Weights of a small image flow-matching model.
Model: norm groupnorm, activation silu.
Data: trained on cartoon faces, 2.9 epochs.
Rows from block 9, named by matrix and row number. Rows with one number belong to one channel. Each number is 128 + 32 x the weight over its row's rms, rounded and kept within 0 to 255. All counts start at 0. Numbers have three digits each. After the name is the row's rms in percent of the matrix's.
# convs0: first 3x3 conv (model.decb.0.1.convs.0.weight, 128x128x3x3), inputs 77-83, a 3x3 kernel for each
# convs1: second 3x3 conv (model.decb.0.1.convs.1.weight, 128x128x3x3, transposed), outputs 77-83, a 3x3 kernel for each
convs0.3 111:076132154179139084112128130094108171162135203113139137071071105161140208142116135123122114118153174172136153138085092131112098139124165117150118172155142158145132078162124136179099148138107
convs0.4 094:145188107073157120177172144209118127187161069176199119098124129086068135120140161105157110110113111157129136158141145147180130143100167150170081106180141092117125130126142141129114138147086
convs0.5 091:098136172091152103120128056066171097133132084109125101147098137106120095098145110139149188143134068113116120134169133161094127098114082189141122151206099178126106083119116124115116104120047
convs0.6 105:152106088139160165125142100144180095132122159141131152102148179136150115111120094149092127141166152136074103113199156091108120207109127108101098116147114109145135178102126126125116091163140
convs0.7 094:194198131161098110119108155143133116139125068148177130071134158132152131106135147124136101140156113083131113066128129146119184125171120109126125084196127134139103165174144110145128111146153
convs0.8 131:108184129185111112148084117143134107184126143130074119067155066143178110140095128120141126140152163139109116113121142060067093134106087108147157107148130128115124148111131143121127131091158
convs0.9 094:068124121164086143147108148144176132140169093135109123154152090188093141077120147164138127128122102088113122132094120152133107116152079190139176151197153213166124149135122103155081138131152
convs0.10 121:130144123197069115135130107147194139131119158093125114112149124082105143130171114074152109146094114164110154155144121114139110101103122117117112119136173112170111100135112151147144092103115
convs0.11 105:091171101101096096143129111106114136165147101131116085181113140171054095088107108080151166169183171136155169072187128113158158176150135117143139160121101114114143130166118135078098104191143
convs0.12 117:122152111107170105102191126198113137124137145096173089180143165148130080114127137143124090112131126119123111043186187116140134146179037119082137160127132134162143085107139151145064113173120
convs0.13 097:078139113184099103192141150151154147152049164135162118146142150120156138106188129079096123145112127092143117133159135110043177097132101137113110190130119126135131120130125086119156126120124
convs0.14 103:093145180182123182121117150110123141103097131116160118131105097100150119166172108136155100108106129125124100080135162139096151106140067151159132107143168156162135150122143119103162098098087
convs0.15 114:111141166065127088191115096164127101137104203153143104164129127118110112153141110141159125122095111121125164047166215122091042111121127128143136164154135116175162146074151148148129100114112
convs0.16 109:187079166098147193112057087163076089078091181087111154100092134166129109146137121156167194217163111189163155159073077096083120071151051128141163150094142117133091098131135104150130122108084
convs0.17 126:168178142145108168154102093101146117131129187121090161092152114132069085100146108123106120126097114150126134171121116103132148142199113128138083111173085154113130127140176173075120115157119
convs0.18 089:135176104141151180115111102172118167124078089076100134159188145133163152103101087092130117168106146147090123144147137090112166155159107119118098102117146143154076174146125112150138100097138
convs0.19 091:149124107080123121075100165113131152138102206119177097117155139095133046084102096096055059137089083165166116129170209084148179083137156073090105123049103106117143115063114105136136130112094
convs0.20 103:069149153097146098061095193069131129151122061116111132044157140148090142156105141136182151075081138082141139139090180173131090153100144146112143146050123116126138145129124135070091086089139
convs0.21 111:074113131164069083180173131162132163095082161235143060132105142075103118156133199146095165050051218171125138139200166088120155110162094151160092109117151131148150161128126115090180113111120
convs0.22 092:198096074230159166121076079109116149170179135085136108145119169162167132104095077094127121135103084109116130098147119142157145090115133128113176120173106125139178126135124104165164151130109
convs0.23 098:146120169167196167154128115135157130103112099135123174110145148070106124118141180143130131088158128153155171034153152086130090128099146141126143155148136169117111152123160177136090115123128
convs0.24 111:138084098166077099095183158092142187052146174135144116095143119094157104099150114137135112110125099131152112126132144112174090147120143136137129105107138096133112119137109156134095151112104
convs0.25 108:113113132162140013207180114140123148122154208173162135127128130113111121136149136132136105121176187118132116125193158073132163095068132131102147102116123160132118132153135124135115164132106
convs0.26 088:122162080087090062172113092191104086108065112121143067161128118124170130112124120180153194136119111137094086078131197180095147120102136160139153131129114141143124103120115134179125152140141
convs0.27 098:096155125161156142146134059127069113124160115173171132085138115143122127145125119118118194108071120110130112159097122117089178149147104123106089114088089087123120128136151162127158083084113
convs0.28 121:121186097072104092129163138102080106088104115131133141132098136093136112129151098120151132124106097147125109090131128102123111158139117114106138114110088126078138152125141120098156079203107
convs0.29 094:088101145099121144104135107133108086145169077117152091129148123113102134043137130100100144126049111130090133154116161076118149133129198126127113085111118120095076090104142082109118143172185
convs0.30 099:081085106109138114222127097144142111125131138119109087116118100112158152132116133155131104117106147106140117074010155135216022155099140136154140093116123138077094120113124147158132145124138
convs0.31 097:172177128156080050100116147082140150150051143111121130101121105135118108157141131109172167169107096131134090145117130101085089176131145112099127128156097143124166134122131122144123095121129
convs0.32 093:224117083120151199085072112174147197150142109108121123092168141152145161142151139083149152114101123152128091130078162142153120129106113146110115104171093154125151087105121151152166122150115
convs0.33 112:091116131161111109221178094114117096161121230157140102118128120157113147127147123123100124141146140134111129161137099067114136103126124103150118164096091153152092141144126166138134115177172
convs0.34 086:111108150101182133125123120113148191081130107095113052148101108136075060133110184156147107133183174129151160166095048058146106155100110170205156207201162122160126151130182151170141071206132
convs0.35 100:105073110116163119108157119111121153093148138191153082143114107149120142132181110089123092104154132110078118120133136133130106098153123119138153124110139146134143117145073127136124141177118
convs0.36 113:107080142142090189120100104096161145053101089077144148124116124070106128170065148143127145102132149153118156165058149100147065070192111118118122105092139137134107105133127141140097126134136
convs0.37 100:195144167152141129052087151143122131205176125170191159150135173097107111119155133123171130165164177112078098137120083110108180143147141141113151149123157149129126128148147127173151128151114
convs0.38 086:107125151146129142102152132128180075082113166148185172125088137081074150105092102139143127114131093100104055130128108130120110107164095164139130165173166171173128107182156139196133072118177
convs0.39 079:107115132094085079105184115123080089098120159134200105102123101067046146084125162126149178183140197123119076193136081135118112151109113136117153138098130138161104144146159163222168150184141
convs0.40 082:138113141066043080172132129109079088158113140092092147125130168146050088141062107178124124147155110178159100103117130125134122120163080125128144113107094097085128145124149171188171158145200
convs0.41 111:118138113165181104177186109118148116111160143144115110141135128089136115141109105123117130129137120103121109146116125104086130167154136100113127099140124124155110094102176129072154152119103
convs0.42 091:214127079243158164173091125231108121146122053208051111128143147133131196129127170110155125138107127172139152137120177173143099167153076086173121154135146133096124180138138091153126132119143
convs0.43 100:064135091075206151146207154093136117144108132111206135103123118118112108140139175118122153123201127115105143169183065086137136179104140121138100155138136124099101140134132154146145133110128
convs0.44 083:120115092173141155152105239136127122166168149134119138176085094129141156156096098131178131154155110114127158224131167148123128110134142119137087154166138127144123163145133171180178112120112
convs0.45 099:169127087107084099104092079118122114136129104134079148140120105073047114053112145109089126115137140132079106172150036208120134101111159144118156154147133124117101069154104150150135088126076
convs0.46 084:169109149041138221125056128135107099162165117092070154149099157141083137165134122151127128135180139139146112200140077092144158117026129146131118163155137144146140137143125156145161154180122
convs0.47 107:149115091105127143146159165125131097185138135112136149175112167185113093126118127118161149110160124142135101092136147080134173123157112127123129134123131117119142155138099118089124149082158
convs0.48 118:067119103088164118092120139128150135080137129116149128159076138125101132113123106097147151121117123121095118126101117147144160106168102162047185132074147123143111174104108123124180144093118
convs0.49 084:100112106178113097061146089095166128147113134109161146136103086143148118108114128104118092121076136115116132143193090181139127113097121123177140130190161102124143129097150128167139127102154
convs0.50 089:139095074092131046127105107139099148133147182134164109115175141116078097170139167101099088141167163111129106200111129130122108091115124181157139152162163134123136140170101111115137125134112
convs0.51 099:106136136107145157176079096098168178107108085156167134102092142133140110127105126199138154146147115133071086122118150117129134120133116129145165116162111106137113124046111073199109147160142
convs0.52 080:099130124116152066066140157138127146127130112149119115123105135063167146129144086126147117156099090107172108086125119120115112101109095088165090114167119102133101115126150166168079113123122
convs0.53 091:121124134169077109132148127120118182127130173113114109083169133098144162149083118099097121109129137124103116130175102167097123068201129127135163168139121132130138147142122084100164135106127
convs0.54 090:163129162091094163142067064170076113103132118045124110094096160100110125145133139163112137153144108154114150143141113136095088122188056111128151184125139180151123128158093151153144103117138
convs0.55 093:155083101107092079129146160129098091121106038137127150135154126117202126110134110149143150154083141112170134140131117100143135127132102132153096077114161147154090135129096152089128155173144
convs0.56 102:132098062088118151111117137154138162052116177116114160096162135099119130134079090130114134069071083135118156140122183134204147111173139129166124178143121168159160135105112169115138140135113
convs0.57 111:122106122108125157115149166114131103098081123119154180158133095135107116143145143100139143115056097117093119076117137164151106150121080120133159110153103112099135131086119102152147144133158
convs0.58 098:174120128064160172095073096119105038112113041142158147184150102131131101105106124121073098117108140113117139118201137134133200141113151113129099089184107155098156114139145099093189135147116
convs0.59 097:077131037124148087119162134115122034050152061146097170127147098104148144113126138116125124138074078131095105137104121173062146136142127161115133125112115146126110164094133116145130146129148
convs0.60 114:048114111166128076121138150119081134093096116158129116068121135088145133129106122166096118099100105134115149105145162150103128145124050102148157134115139132153146096118140104067112179156136
convs0.61 099:110144145115079096113147136127137066179109087146152099105176072120107073114098105110115180112125103172141157095139100102147127095079128136116152091157174111144150114134106147143093141121129
convs0.62 093:199161169057076106112105181123114074093074088138139142115135134125113128139108173169113133195131128105124123128156082126140150134138156129110153169164079158159138052131134116132112127096138
convs0.63 072:136163095100153117113134144153121110098125120118158099118133077103140115052107159103130096123089116106163137148161097113101159170121182125066111141140113103111099130168081212174198166189145
convs0.64 108:148133132128162124103111128142137119098133123152095116109119112110121094125129102156135139163162173116118125168125128038124086164105132132147121165115111140135126117106078082140105142088135
convs0.65 082:117135084128101095184132104139148136170123127126134157074128097140147134146159141087143126143141124111147131124207074067110110134152198163111132161115101159113124141129134077203118138067138
convs0.66 104:081137168147128082158144136116158182141155160128107138183139084062113126128138128081074112067122114132168107173158112111129088062135127158146147122083149122149137089155113123105182092148139
convs0.67 114:189165114068062178101063097140140189094158165135138113165143122085086131166114194120117125133149122095107127137143041185151113100115166116110126136132137156104136071141113118100129107135143
convs0.68 118:077145119078215025172181125116148136150136142129121133087146163107145077100176109125134139129145106148100146155127155165105113126164147130142133119151134127132133140123081120135117110130119
convs0.69 083:134122133131129100094134140153117136116143099112173085146100079107091161131137096158148180124086142128132099168071078158140089139133107111103107146113101081120091147049084077066132102019077
convs0.70 105:200099129191153105119194182162098130172121112120133171138064172245151051092161150158112103193173136078099195103099095143159048084157155109145120143119097117132148151104117096159191132135099
convs0.71 081:153103117129071117150109133130080113089156115158169095143135122083150066092108101157123140173085146167144151170157095141128165195131116132133065101034120129063099119072104050094078113100122
convs0.72 079:098149181117122104156099159087094075114103090140171125140166099088066073115121138085174105119136144152121138159142092154120094192083139119163167144102175141141086147106162091094093162165156
convs0.73 096:090116100197119149130098130178184080110160106116145130167118131177160186084150157075120058103087141106146135131162145098113069141145110141142167112122153118140123164139127092130148078159111
convs0.74 085:104098111083113072060092112095142141131153150074131130146153159082181111088098100113134149121138083065116077134050208137086097161144072151149175176197180174195161099112134100102108177139115
convs0.75 087:157130147155147072083091146142181130132127049187105073089160158076131172137141139157166152138123128098108152089143147129195100171212132121073092108103106101089132141128165128129120174140154
convs0.76 091:117115088123142069120115126155192177142087190190137132121150149145115086175122101138142137125080140175100076139112143071118144188120117164117122133156156086113082079116138120072051109086123
convs0.77 080:141115109137084047059118112135072088127123116070159205103110125092145151086128097143077143126127109122134117144183217193144084105135137108126068092051108109078111142061118096125139148052088
convs0.78 094:098134171243124103127095137101157147104179082176131103103180142165109135186157175103141138117127130125150152088180116068085101180119072136133145109101165123110154132119126106130122108105106
convs0.79 098:117115165108140221102111158106115121135129112130148144126094077120121162155182107115138152120199123143140116163129126112156110123084135112117089123134161140145112082118133129099078164052091
convs0.80 099:171180202149146235131079145152052128130100121144128129097122135080076065108105125131163164155124077170187142191148147109122107077152118142163122148092174120131106139138135123133139151111145
convs0.81 106:106141087149074166097123082062179158123172112143080065121168120072119139156075133132145071141143162130172092157130155122121161088183137107112157110128141101134085142123171095133109075140175
convs0.82 094:109167123099033110168210147140152217126051134094057067119166132100107097114093181100108118118146122119113071131153163109140122138140160136166145149147206124136115115178132185124121140166134
convs0.83 124:134166171092103106141169103102092133163181080147104121096102179116107121063175084139125144084144133101132122144081099153113169107110102143122152089121109152143110128109151173130114110110101
convs0.84 122:099150072106124092130131127078112121145144076150123159107137113077083117145120130126094129117144152095128101144145105111072146088096144118195154142164117146098125109085082113108123112111114
convs0.85 144:177069190078126166105117073149085132143130137206102145127152090148150089143121145092138125120137108128159115147174094021179097133057122124110126147078119139079186105146087141142086126110139
convs0.86 112:110188133130112115113086107098144167146162125135119157133157125126174094094112104102145144095132118139154154172130093091112141086141086091103164148160093129168108158132138150121148105107144
convs0.87 096:095108156111149105134096160155146106106082110103174183153132133100106191173161198126149157129157099127117139144131141107085175117153097123133121120118125153153104106103067137115134141114123
convs0.88 122:184145173168132130156124117082169121186172135195088114111127102132174107147133107145160135143117100146116118118082162120095096160115106102123123118142167129108134135116120090124126115151146
convs0.89 097:133114141109131122118155190187182102176146100171111177127144134125138118067146155148118096102160141122155114116091205212115086198100180110119128087112138131181181135161122136114125170152108
convs0.90 095:146076124211138074193158117174159123207102088092106174146078116122073155114095168122110091121118090133127163161176098105164107105164135074127128159172101152134160112112114149101108123126113
convs0.91 091:120140056179138171102129120159154104140147126143143130101127135131174115138119178141152096077123088103122141118116149131143099139223121113179106144148136148101164194083145109217138138133120
convs0.92 106:099120163121129123124148061131139064190137149125101105156103101134177157042135196142082120170131089143099118111186093208137181105184120143112130140142110118133148136132129138173125133179099
convs0.93 121:163107071080127146110162118125150108121139125089077145097145105149135161136125133118167140097139135133093123192078116123100163147129107143112126119116133128165075111113120137145153074126200
convs0.94 094:128137122143141124070093131148076095138134196139121174162131145199147082146137077115139109175144140092113187156134164123093175062129055128146124136120186173162109134111114108126123108126148
convs0.95 098:105109127079190185136063125114181153113134076152116067118107106143084191169099163107086138105142145149110108122178155120128138124058147103126099134091110142187091161130096117140170145144101
convs0.96 092:107107140075141150130149161116134124159132090107163088118082151193145073069138099098120121157184124098092093125151133180140083070128063188126080153131123125129109129127151124103103128140114
convs0.97 100:140181163103086083111119140103098066100132122063148067112118118179134111086097096101107109152167164177158140130190194176140104105077107129176141124129108137114149111137143108122115125124149
convs0.98 110:144156169138110166118137094169176099134093026117101168053084139132170147119143124099156180177116071128102100157136148122129153092119141092132127128077126098138135195098147129132128134119142
convs0.99 114:130135138108117097115131145104114138160148106124158081153110149152185173117123119139150167133134121144145102117082118043122128127129153120100138096156115172138160155134101099117156134143140
convs0.100 104:140134146093095104103162151189188094108154114089127138153115125133106107136104133121100124144150098135141108091129132100109081165112073143136122146092121143116157127147167121109098079125137
convs0.101 088:129131152140081144184054046131108119135122145141116087155127142126119099125148151110120166093108125137080105171112101111059145090137194157126109113069117152107098110123106157143177204129071
convs1.3 113:085181158125121104082080115152175123084147099135151153127132162062105110170138131127110125076107113090126147103150098095189125201103125133147083095088118158093114138140163134103118182120121
convs1.4 089:095148166179033126121086091150084087161098025159117137151140098177178186104143152101132096108113112147098110121126142082125112168111091157139099152130206151106138125138136142193096174120127
convs1.5 084:114109072107126118143138156132112128196132101117104156185116115178149149114123118139117177142163107113125133159111161117101107116120078135115168141155143175132145171153145127160143126177164
convs1.6 108:127210105030100199169091093116179109112223126123122131149133116092098127089122119135167117156108142103111119147123058135075149077127151098155127200132141172134122121099152111162116089151112
convs1.7 093:129107124196112136089067078130120121090168112109122103111177125140165148148145154087112145147091087119164119095120146077148091136084127169159136149156110125142147119125204154137137086156099
convs1.8 118:104116077094124147171092000117140143157155138110138125170123153168102108101141145138133112117125110110163132130141200123107234119130205159139157090150119117108125110124099131126166145063072
convs1.9 091:131189157138181184141129123118134113127160078097073100094071080141140168131169089181184137152186150124098089094157176174166128119135102153113080100115162122170096149153118151168181155134139
convs1.10 120:075120025087121081109150153120130130135103106139098113164174154120065120060103149146120123089133102123164202115151147157216168132120081180136134095135101134103137153092133154109164120123116
convs1.11 096:123120155122119199078108123132103136092183148163129145073157139185162117161153136162104102146116148128140138109098174117085142118116182154159133111137118147140104102117123134182149169095143
convs1.12 105:095104231138093109167155083139165126126159100132120080143105141172165076127101132132093091116130114169131108195144139046162162067106137137132153148133144106192110114139129160156157114135120
convs1.13 105:048064062122168160090072123093110142118210120161117122108114168131177120129158135143106120126126137070173148157150112047139140119146159138154129173101084123159154176085105107118173121121087
convs1.14 099:119139074136136182158110255161073144091123141120129119135124060102161156123168169189149154143146192135126162158135163129126130105130212131094138167145114161117129166176161096144140096111071
convs1.15 110:140177115138132218109102129148133124134096082119138154159151130129170070105105152174180166094126132166115091138142152132166080129141131135141112137104130123132109138121106125128069108229147
convs1.16 106:098125080084113137131181085093086109154171201146152210105109132136076096162173153108087065140141154107123144167111112177202189117144160141179135160104162128119101135104115095105088086116145
convs1.17 111:145137167149087210135162137088145159077063128128094123152170125027072109153157140192167112184118082113119084155163129166165181095081117125065142114088168133163166157171119124041105120187125
convs1.18 092:112141097073081096169153141099189191168143122171129146115168171159153065070180122151186112161119120132191104211126088155140111154128106142125088112096147150143156069132171143069105128124165
convs1.19 091:140176171152108149079086160155085153106160154129091165156171128124138115072095106127117138147157143127171203119150182121102104114094089122091114096096110117125128101110128135082128116089091
convs1.20 100:120163153146196173136189178110149131076121134115139110126122076072162136104098154143134157145136174130084161084167073130142066150156128143051082122115101145108147125137114174145160112077091
convs1.21 111:116109114163163166120086093169098048103188154113041168147128135077143146151138122159154129120154186083170132152089099131102202107106131096124127139092131153121130151184120044152159135117088
convs1.22 086:120157122091131130134130122100092178171142182151115114214179123153126083160145092090140148168169148151150106171129122070128105109093147065134083157088062083139115179175105129129151106114145
convs1.23 094:125079059098009023202190115064166094129166092110069092127091107116157119162154128115131067082098088125086103148097134105156156107114193140114103145143083122150124135154130157143102112127111
convs1.24 111:091104142144146053145146099136168152139161133144150153103146179117061123125138070110104150104108148106118117138132147119074059094152112133142079148094072136110132146145156118155115099152123
convs1.25 107:130135084128188093173114147082111154078193217121122114124074160136168100198105158116123089083087144128138172105136113100159148115145103156143085187124095124137123099177158098118093128148082
convs1.26 083:204136074146109149089111155155084147141128076121148144117116134163074160166131124169159168110151078106078118109176174141133076116141176160117144126107163144115174127101127146105097124108175
convs1.27 097:082149029165172037150070152111094105134083215129113173160085121141152133144154194123068098142115124081112100111095083147120125176128162143152108133139135144167201125076176094142070130152126
convs1.28 110:099096094096142118110147097127144119083140147053135171091127141114100146119148148129107131066082095140123080139122161065117092141119097179217129125140080132088186100095123090161111088072133
convs1.29 086:130044076123145140125180146122085143130108047208197091130106142130083121110115105128128086115109127156177175089155139093134172152096099128160157124112140118079135066123113138087115141138142
convs1.30 101:162136000159128119033147166104207075127112088200157098142152109098131124138151113120176109152158133135097126139193100154088165195130124136163090064097111116130079098117157119101142123159107
convs1.31 099:120160187183150103152095094170173117163116161174141139228086113148124086142150115146145090174145093057098095122133062094178191162173146100112156110108124137157145133139105090107156168134097
convs1.32 098:081142148090085151138132108104139121153125051104147124179086114100140107090134169138108129136151139122130163157143134119151179157136130095116149087136106160103087102127136146169136105163147
convs1.33 113:111138101077063076163155149076118145144143122172144143125114085130143131089099134156121105185161096091095097111074185126164093098116086130102118106172144090151125133146125122050105096147174
convs1.34 088:158154142101146171062160130162146135104163109116113202090113158192195085116116107147116120064093143163122103194120104169172202130167165170154111130128124120130120160133128161113126131095165
convs1.35 106:120125189130064169128156151105061109124130192112149143132175127022121151150184108112162104067113116169178159107087116162092178116147147139113096110106106179136123099089115165134150101117124
convs1.36 116:089098161146160147059147135108132117172130132121070122121117154127123108120085176180068186109117126158106158153148159118157152118158116135138132059112108084121146113094084126045116191138177
convs1.37 099:073112113080131156128147201075096118162122062186060085109145118132091065139114164112152111097099058127139135109169146107102164152113093117148131124102128109140084192119167084117141145097096
convs1.38 091:098085107085115084135134146157133164144188168165140123126144124128124089070141137209127186149144107123135102165112104139074116075105198128123079109086070138117095120166174093074124075070086
convs1.39 082:143145086215140175174138174154142091087109164115124102152090099065111097155133157154147115106126081140139093095179152143116061156145122101071166129101132113085118112153067112078123146108121
convs1.40 091:136098119108143200157149121088156122115146087113176080111102134129166133120104080162131108171104124165133141172086093123088124145100127119125085126129138097104105055100073124092137103137148
convs1.41 115:151089167132133120132149106115138123108161119166192128132144137162158065153147122166138148178084112110117105145144109134147105119112082094107131076100099135126091135095136086126144118162154
convs1.42 090:159143097109112125193132111204095067146145070186093135103110169100150217114141114038076106084099079088104120066077126078062089096135161122168096151149135116155101064084135101156119113165136
convs1.43 104:070060141084054065153132134154133121101135170122147191141182118171100083139133145151121185105109141149151120136163130116241169135127129176108136122126111124170070128085101114064094134136103
convs1.44 093:074143141093111099139132112139122116129117128100083106174151161164140097116132173136108109136168147148113132169078099107091151140116063083101123073108104148122128099126102160046091112098089
convs1.45 104:081118132139153152130187159153150117079138135146117123083158148059204165121131137139136172189131114125146148128101150114046118166145169135168146129197121108110139164120133061126119138058132
convs1.46 090:173147144082185229135088052097167192130141110126164101119157106127187128107087127122096127112125130117130116097186144076106151158116140102087099093113152112083116105095117073111127121055141
convs1.47 103:081098129067115133141121069131119150127100133149103128093098118165182049167077087109111117108067120164117141096154119145120191102094171144106122120134142122086147102117120191163154144133144
convs1.48 119:132191138101161124157142108134073143112106124119088108115096099128093129147089115155098131064110161064117115161112190158169194150149111136121144116148119133154090130098133131114155148138081
convs1.49 092:130119143183189116210088163147178185145150112081104172138103129118121094129120114180108137067093131133129138120166079100091172113136123153109107122082086092105117101104150124087092088127117
convs1.50 095:129125132142116089136158153154147142142160103069108137129090107136169137100072138128114101108072115144135107148108186198119105146127075110139120142131140134123105094135125109158124112103126
convs1.51 109:113127098113129139172074151089086083121085084163064177135122176101040061147147124207153186120133122124088110155061131091078153170167168149121140149051129133119147118100116118099133155165164
convs1.52 086:090113128120134128110069164087147124167133136127165124099131129100096140137155168099094119118159096140117129133139089127142118127067196151159156128119185129166141094127161138101122104151132
convs1.53 092:136115101118056104100130117100095106083170066124141130115168137132113132065101099080129097084168125139128111096138207114146145136165143098114137185177124128092127110120084126074113085101109
convs1.54 091:166135110082129157118106125090119185086071109127084079076081139093118154139176143077135097139135086164168086153190124141139141130179109136148093115158129071100141126158134101112159115158134
convs1.55 098:206155155140158162200152123114150091153135083120172133093119140129161129128138122115105113121170086155093126107104152149129148146142150108142122128160096117130116080083113123148051127149059
convs1.56 109:096152105072156178112108128093140190116120159099144104164171130103174096154184123226178169168180149129125122141087129143100180165090091101150113052150105162126106115145145120152132139135112
convs1.57 114:168225217108066129109092084138176156099083061130122135030147133159137082122143095114172143096116122104140189156118125123105126151146155110177098170125088128130174102124099108073207143088111
convs1.58 109:115167171119140184101164131110067058160127034105171197171068091178184183092118142094111101089081138119136186136088152105111148148070116113156165189108169141120111143136083149127131099142138
convs1.59 100:145110111134102092133129161098187103132041077178114093109094081148109145124082103176128144160180128156095122191116128111141029093134118097155119136160148094178172131150129133102142145174126
convs1.60 113:159188136092081172180126097152118099139179157102125132094151112175179121150135092088090112079124132144113089131133104130151123086159164158123099109120167124137135094111116158114143137136155
convs1.61 111:114135176082091094109077096126110128099162127131131177096142099151162104127127131111102091130166135141059090183135116153130165127110110168096083126164153106137121133102162175136119171090162
convs1.62 095:085134115120098134142103102132134161134113127160101066120134094105154142102089138134110200154158119127117078144178125111158130125116137139060101177140081110120122165155151110138117136165138
convs1.63 076:131154119106133141144117192107109122165161188151107103162103161140153139162112102086017080104142111104167127088177160087091092155101098112143161168164167134127144124167089095141081151103121
convs1.64 115:096121129205095129087118139136169125099102157128077074145121156080107135191096182157129124182125111111138117140115125114209089098125085134135149172190096125189108117109150122124169132187151
convs1.65 092:167139169118135143148133093105139089080091113123099137176126115111075130138162165129130157139117125119080120060147077134096174139118120103175135172145100158156169145167119144173149164186154
convs1.66 108:101136058126141175085090159132142097090133160113125174171138114110161155096120105158096123154138111129100138182122192123089145106144082111098095105135099122136109120090097140106135165090121
convs1.67 114:073156056039093099090141056113079075097098138127119137070151068130114134099113086127152124243132081154120133074170120099167145136110113105111144149122133131125123129118093111090175126156140
convs1.68 113:146133210165119104074123115141160196112215139130102078165136134171149148129114185157124151128100097117134127115122117111153143129109113133146104101148111140113139094153140102139120131088153
convs1.69 085:102169136142161163108090137094112080142058121068109117113135073093069090147156150115076147085125126113154089151096146117085154123105149124181140128149128087147115158114115168228191123223114
convs1.70 106:142076082064081152113100158118130102146153093155113105079132117107155080058143097131161146092119139091156086134152179149091120108120137139155095133159163094114168142106077120146099135128148
convs1.71 083:158093080135134115141158116173175131116094143147107117115105172168110149135109094117108077122136105125142113182163079161154150143137134113189109107138093166118131135159152157169156110138117
convs1.72 084:087211125146145149092072103140104151119072162152151155139144097156140161152118134149104089108133129101141137125116126168101140184154122111043122109119130104142120103156086130207197101141140
convs1.73 104:187145117087095186150101183122108134132145045153168082124153093101116158111114158110149115107106158157109189155146053090106151156114140117085100162090160128136138140118102183088103118099071
convs1.74 087:132164137104126070138162130100122122141142248095148171152054092160110122082110065113103214153167153095092152148129157166181099166182094078102104103117171110208170191180092150244166157203190
convs1.75 093:158128181124098127133161107139137157184101094113157108147151093110156129127063124115193095081130120103094093086102108163066133163095101120147110188095187118156151129112089088117087132126142
convs1.76 097:168176101161130116135161172153140105129177141149077081113094146107140137131097136148146099093163164104124211077134110126133192113122141139098119079088098123115143095110134143144098139088138
convs1.77 087:141150192141161096205154124066141171107095083061105104097132158144051132156139169092130130117125109110103115112155092151168105080146100136115137125091115122142128166205118173202186130231152
convs1.78 100:147183128140065095170134163142109130133111122130130124104139096114113082105103131114174130149115096146190142163153088123162166168104105120102101083115134103130112145087095145044132085124122
convs1.79 108:129144146095166149152166166147051177175153073139152093199068159109116172104184105125123119099109088150117101084107147123131158132096109137127156147128096159136132151183132096108147165126102
convs1.80 104:117147167035097093095144041125119150101115118135137083154150159160153153074143121119090110121137076085149148148112137102132085101114136101117091134137100165113139129158120131128158099120116
convs1.81 103:092225116087099101137119133179170094138145151149115096107133166124129094135112129076105121100101056106115142137093108098157156145120114155093128125100091136150178110165088150196128096117178
convs1.82 093:168136162163137155152150101143090070122155183178248177162137207138103135147135104081121131114126114148159147142093131104170154127111094148117158125127126123155093136113152176095088136117202
convs1.83 114:122152072160160214104168177146127145096134140154091122229109184069110122162133114165134150178135134148133147141136172113105090141116146101105154117137096129128117093136104072106082125116151
convs1.84 114:104160133143101082103156125109154120165102131182190142150172113077115114158164108127154124103127106142135078125122162135069162119120124122078093132096121111147129121108123093114121124086147
convs1.85 135:092147097197169103170108086174202081134182102064100130139092114069130104090177138073163166115123127146193102156177153161087124189078127110101143164120142155104138074155115078112125181133141
convs1.86 108:139091158132147167084127192156084126128112128130090176111159159133130144092088108175086127155143139152137119142140158161062127159140128131137115101133139099108147117140129124089116144151092
convs1.87 093:113141095134104123100161175083068157101168045117065112065118148120089193077084120127114094085118124139132138208099099080082170120078095134122117120135172146122126133152136145159092136127179
convs1.88 117:113178088149194179123157112126171099094151102069152158130102136145092069110173123124086125170144151188099146190169186121135143128159102110121111152136109134149113113143131131149092111070048
convs1.89 088:093138180145113082123154063091146122180092136178094123147093165147126106095111078104117122090135139142122141117174031112121090067196124135121153177173152136146148158143105099146200176150149
convs1.90 091:097110136133095116114112116072129197092128086131112079047110138093132153135167132091078107148152184147155110122124167151136126144133118133140079141126099137174143133106144143129152110148153
convs1.91 085:165159188063190057109113150118119140203139103131104178106139102118125094154093100163146161106096139154098160171083040135086168103139127115165113150097141139124132119123142145071146120179091
convs1.92 097:150108076137147164130177141121133111113090031156133121057106218104111178130106146140100143155141131134168107148107165157144057134109095117129091121127118122165121106093155174087085140141137
convs1.93 126:086163162125149117096144140120097145131086129130153135124099105126092153147096084125153119129125103088154087132113215130153095110188144126121105132127137153143069161137129124063103164095120
convs1.94 095:105118100060059157157168134136140159135181228129128111162143140124117092149118142101103096104108119129144133130172155060181113092162087117074112120118114127106148163159108100103118119099154
convs1.95 095:128179120121117166100126168149176100155152119154067134141146162038122148142090156166105117161141145100124088124135117151093195109093087131107131176162127133124120139100106091132170174121086
convs1.96 086:100091135133083133113125097129144121120102158127113159137138131163108086107124110143174148117113138101150172089164094109125105138048103102131162135075106098123092124070117132110131104124068
convs1.97 102:138098162132086100097148186089139161156143113157211204090119154132101059125155101138131122109088114163130186208119131099143128125150127120107099138081129129127149162132150145110112127110144
convs1.98 103:175087168105110137094137113090171125107096090128134084121085137063144130101124142157177125207118118131119139127162152154107093142127113106170151171160096137125128156137111139102126140111080
convs1.99 106:064095179138126157217117076062128120058092091123118050158121111051117159165185150152119122139120127142152146131156153152160140100137107098113134106140183140106136151117114042148132104183132
convs1.100 105:103118175134182156084085098187126158156085187096148075114141154191133045117127107104092123126134124095089116119113112115114180137106212092160123132108133130125156148130138153132155125144112
convs1.101 090:190190085100181166195134109166128125138137151143136169119163087108113109159131092154174174161135140145121159138147158080164155164115138101125110133119081112106130122093119064079082127102116